{
  "crop_scale_min": 0.8,
  "arch": "unet",
  "activation": "elu",
  "block": "plain",
  "lr": 0.0015,
  "beta3": 0.9995,
  "grad_clip": 3.0
}
Rows from block 3 of a small model that predicts escape time at each pixel, named by matrix and row number. Each number is 128 + 32 x the weight over its row's rms, rounded and kept within 0 to 255. All counts start at 0.
Before each channel's rows are labels from the 100 images, of 14848, where the channel reaches its highest value: "responds to" is what is common among them. Only what is clearly more common there than usual is listed. The data: views of escape-time and Newton fractals.
# conv: 3x3 conv (model.enc.1.1.conv.weight, 128x128x3x3, each kernel summed), inputs 86-127

responds to: Julia set
conv.116 [157 169  61  94 169 133 133 144  27 109 124 135 135 110  70 104   0 144 123 119 111  77 110  81 130 137 189 174  72 124 108 108 173 127 126 106 130 112 122 167  92 170]

responds to: burning ship
conv.111 [105 118 105 128  90  76 151 172 177 175 179  88 124 124  85 164 189 184 144 154 118 143 106 218 131 180  93  87 164 104 115 141 129 147 122 115 171 153 154 111 150 136]

responds to: pastel; quartic Julia set
conv.12 [123  44 145 148 112 159 119 100 149  56 108 138 139 140 124  85 162  20 108 130 143 148 104 102 120  76 130 153 112 157 145 128 132  97 150 124 113 128 114 129 124 109]

responds to: Julia set; cubic Julia set
conv.113 [134 152 101 134 138  75 141 169 107 154 166 131  77 109 110 199 122 191 117  91 113 124 132 140 162 167 163 170 154  64 107 117 165 165 113 134 155 126 161 178 154 156]

responds to: Newton basins of three roots
conv.33 [106 136 114 109  70  69 143 171  82 164 172  73 115  78 143  99 171  87  87 133 133 126  97 180 169 133 138 116 117 127  87 125 138  97 100 102 184 131 128 158 118 147]

responds to: burning ship
conv.109 [128  86 115  65 136 128 143 111 181 110 150 144 125 160 139 176 174 144 147  91 103 122 144 175 141 163  73 119 178  93 175 134 103 130 136 103  99 180 142  97 138  94]

responds to: Mandelbrot set
conv.64 [158 124 135 133 167 204 114 186 164 159  86 124 133 138 198 125 131 218  95 135 175 129 197  76 141 132 201 186 115 123 122 127 176 128 168 113 152 125 167 129 113 187]

responds to: burning ship
conv.3 [127 114 146 133 118 151 121 113 186 125 127 183 104 195 204 127 179 114 105 110 160 132 144 174  85 108 171 167 117  94 112  96 153 132 157 103 124 126 111 158 113 137]

responds to: burning ship; tricorn
conv.86 [120 159  47 103 161 104 158  92 105  79 160 148 106 154 144 117 102 134 129 146 130 150  97 149 103 133 134 130  92 131 141 104 174 152 162 145  82 141  67 129  80 135]

responds to: Mandelbrot set; pastel
conv.120 [101 158 121 104 112 135 150 117 131  65  93 132 144 128 138 115 122  69 117 147  85  78 101  87  93  69  97 128 127 182 106 139 160 156 162 137 119 128 104  69 101 128]

responds to: Mandelbrot set
conv.65 [179 132  64 148 175 146 143 109 154 161  78 148 100 113  90  77 133 124 128  95 103 129 121  57 170  94 145 185 137 119 137 166 115 112 157 162 148 143 105 129 130 149]

responds to: quartic Julia set
conv.23 [130 145   8 100 126 163 118 157  89  65  83 107  81 101 109 146 145 178  88 151 125 138 126 105 102 133 158 135 119 133 141  85 180 118 125 107  89  85 129 160 123 186]

responds to: Newton basins of five roots
conv.38 [100 132  96  69 126 108  69 125 168 185 155 138 190 124  84 143 218  61 148 120  86 166 136 147 101 172 102 120 128 168 108 145  93  94 103 184 150 134 135  72 107 126]

responds to: Newton basins of three roots
conv.56 [ 79  85 136 133 121 140 145 173 142 148 153 116  96 101 133  86 201  43  97  93 142 111  95 127 126 135 144 122 127  82  87 129 157 130 125 112 160 103 127 172 153 138]

responds to: tricorn
conv.84 [109  97 152 136 101 130 101 136  89 137 135 135 100 132 173 138 129  81  76 159 151 217 116 116  96 136 150 173  91  97  65  75 169 143  65 152 164  98  95 139  90 152]

responds to: cubic Julia set; quartic Julia set
conv.66 [151 169  89 102 130 119 124 153  95 115 131 134 153 117 116 156 105 142 110 137 112 124 131 133 136 148 195 202  99 136 116 103 195 133 116 133 175  89 126 202 136 201]

responds to: burning ship
conv.63 [110 106 133 135 125 153 149  90 170 121  87 152 100 155 135 105 157  95  89 111 155 119 130 141  69  97 179 168 123 116 128 106 161 133 177  94 117 109 103 161 110 150]

responds to: close-up; pastel; Newton basins of five roots
conv.4 [129  51 181 145  97 158 131  96 168 100 100 138 140 140 152  82 155 114  71 106 126  98 142 114 116 101 124 135 111 161 139 125 164 113 136  77 166  77 120 136  99 104]

responds to: quartic Julia set
conv.48 [148 177 137 106 124 131 164 151  88 191 132 111 101 114 145 125 127 111 113 161 116 185 102 101 108 125 175 167 132 156 105 112 154 148  99 139 135 153 120 140  95 151]

responds to: burning ship
conv.104 [149 129 117 103 111 119 132 134 136 139 209  89 163 162 153 196 134 168 120 129 121 143 137 145 138 244 181 140  88  84 143 109 199  97  59 114 195  64 106 155 124 153]

responds to: close-up
conv.68 [114 110 102 113  97 180 148 123 132 102 149  99 168 161 165 154  67  96 123 115 122 117 177 192 133  97  99  91 117 152 157 140 161 127 129 137 137  98 111 146 141 133]

responds to: close-up
conv.25 [119  85 110  49  60 138 133  77  88  59  41 132 121 132 116  66 166  82 105 130 119  93 130  81 106  39 136 128  95 127 119 148 121 104 131  83  88  84  79 142 104 130]

responds to: tricorn
conv.85 [114  93 119 112  59 108 128 118 140 115  82  72  64 119 121  87 143  61 128 137 115 135 140 143 115 116  94  79 185  91 157 161 137 181 123 151 146  92 117  84 139  94]

responds to: Julia set; cubic Julia set
conv.114 [ 69 191  26 117 172 130 112 172  74 142 105 132 180  99  85 110 142  84 152 112 155 146 129  64 158 126 135 145 142 193 153 162 144 141 151 143 141 135 131 108 104 143]

responds to: Mandelbrot set; burning ship
conv.75 [115 150  28 143 146 103 149 131  62 162 178 127 182 160 161 199 129  93 122 114 115 153 120 193 114 160 181 177 105 128 112 145 166 109 114 157 115 100 143 142 113 197]

responds to: Newton basins of five roots; quartic Julia set
conv.102 [107 173  75 155 188 159  87 192  97 119 132 140 137 127  90 100  89 124 138  72  98 181  66  28 134 140 159 174 141 132 136 138 157 136 120 162 138 136 127 137 160 111]

responds to: tricorn; burning ship
conv.69 [115 175  82 143 175 152 124  84  96 150 226 131 103 104 128 216 143 162 152 140 110 143 167 155  85 189 121 120  57 171 143 117 135 128 121 144 134 121 125 151 153 133]

responds to: quartic Julia set
conv.61 [131 166 107 161 147  91 129 186 120 112 173 104 137 108 160 179  70 162 151 121 122 191  98 138 178 188  78  56 142  88 163 121  88 135  71 130  67 133 146  82 164 112]

responds to: pastel
conv.87 [144  51 156 161 135 159 171 130 196 130 108 129 118 168 156  98 156  90  97 167 158 130 124 124 119  93 103 140 131  86  83 196 145 112 173  79 173 135 144 125 114 109]

responds to: Mandelbrot set
conv.101 [125  80 158  85  90  96 104 154  99  81  51  84 186 112  80  76 112 164 117 100 145 128 107 102 140  88 124  94 162 149  90 172 139 126 130 111 108  82 104 150 129 131]

responds to: close-up
conv.77 [131  91 111 137 178 147 139 162 174 152 126  89 163  98 124 116 172 170 147 113 120  84 162 117 120 161  75  84 201 167 120 160 123 111 172 116 179 143 163 136 163  96]

responds to: pastel; sine Julia set
conv.121 [ 84 124  97 112 125 119 138 164 127 113 119 164 131 120  88 104  83 150 184 105  97  74 116 108 125 141  91  78 138  79  78 160 120 152 110 107 133 142 129 128 123  83]

responds to: Mandelbrot set
conv.97 [194 126  66 118 137 104 100 125 102 177 128 151 106 147 134  95  87 134 118 158 146 113 153 109 156 114 136 133  82 138 148 138 104 103 100 168 120  50 113 184  99 131]

responds to: cubic Julia set; Julia set
conv.115 [105 177 113  87 181 136  99 144  86 200 166 133 116 142 107 184 122 115 159 158 131  77 147 166 102 135 116 165 126 140 113 108 147 144 102 137 149  88 123 143 136 128]

responds to: pastel; Newton basins of five roots
conv.92 [130  63 164 145 110 147 134 131 183 125 113 111 180 153 144 115 148 100 104 152 125 101 155 121 114 111  79 103 154 124  95 187 138 109 152  85 156  98 149 113 111  96]

responds to: close-up; burning ship
conv.93 [100 170 127 118 151  91 107 132 109 123 135 133 135  94 155 142  83 130 148 159  90 149 128 132 138  96 103 126 132 132 114 162  77 114 139 134 132 140 118  76 140 136]

responds to: tricorn
conv.31 [140 170 125 113 178 128 150 186 101  89 118 175  98 133 157 119 149 190 131 101 147 128 151  79 134  95 124 144 148  99 122 100 124 108 155 164 141 134  99 127 121 146]

responds to: Mandelbrot set
conv.14 [114 186 134 121 130 124  96 156 104 135 112 112 130 128 113 129 132 118 110 163  45 157 122 101  48 110 134 140 142 117 100 167 144 147 159 145 120 146 155 133 140 128]

responds to: tricorn
conv.126 [ 95 167  77 128 104  99  95 121  50 113 206 136 141 177 130 178  97 140 100 144  99 126 166 130  91 151 108 110  87 130  96 133 137 138  87 125 134 108 103 136 153 124]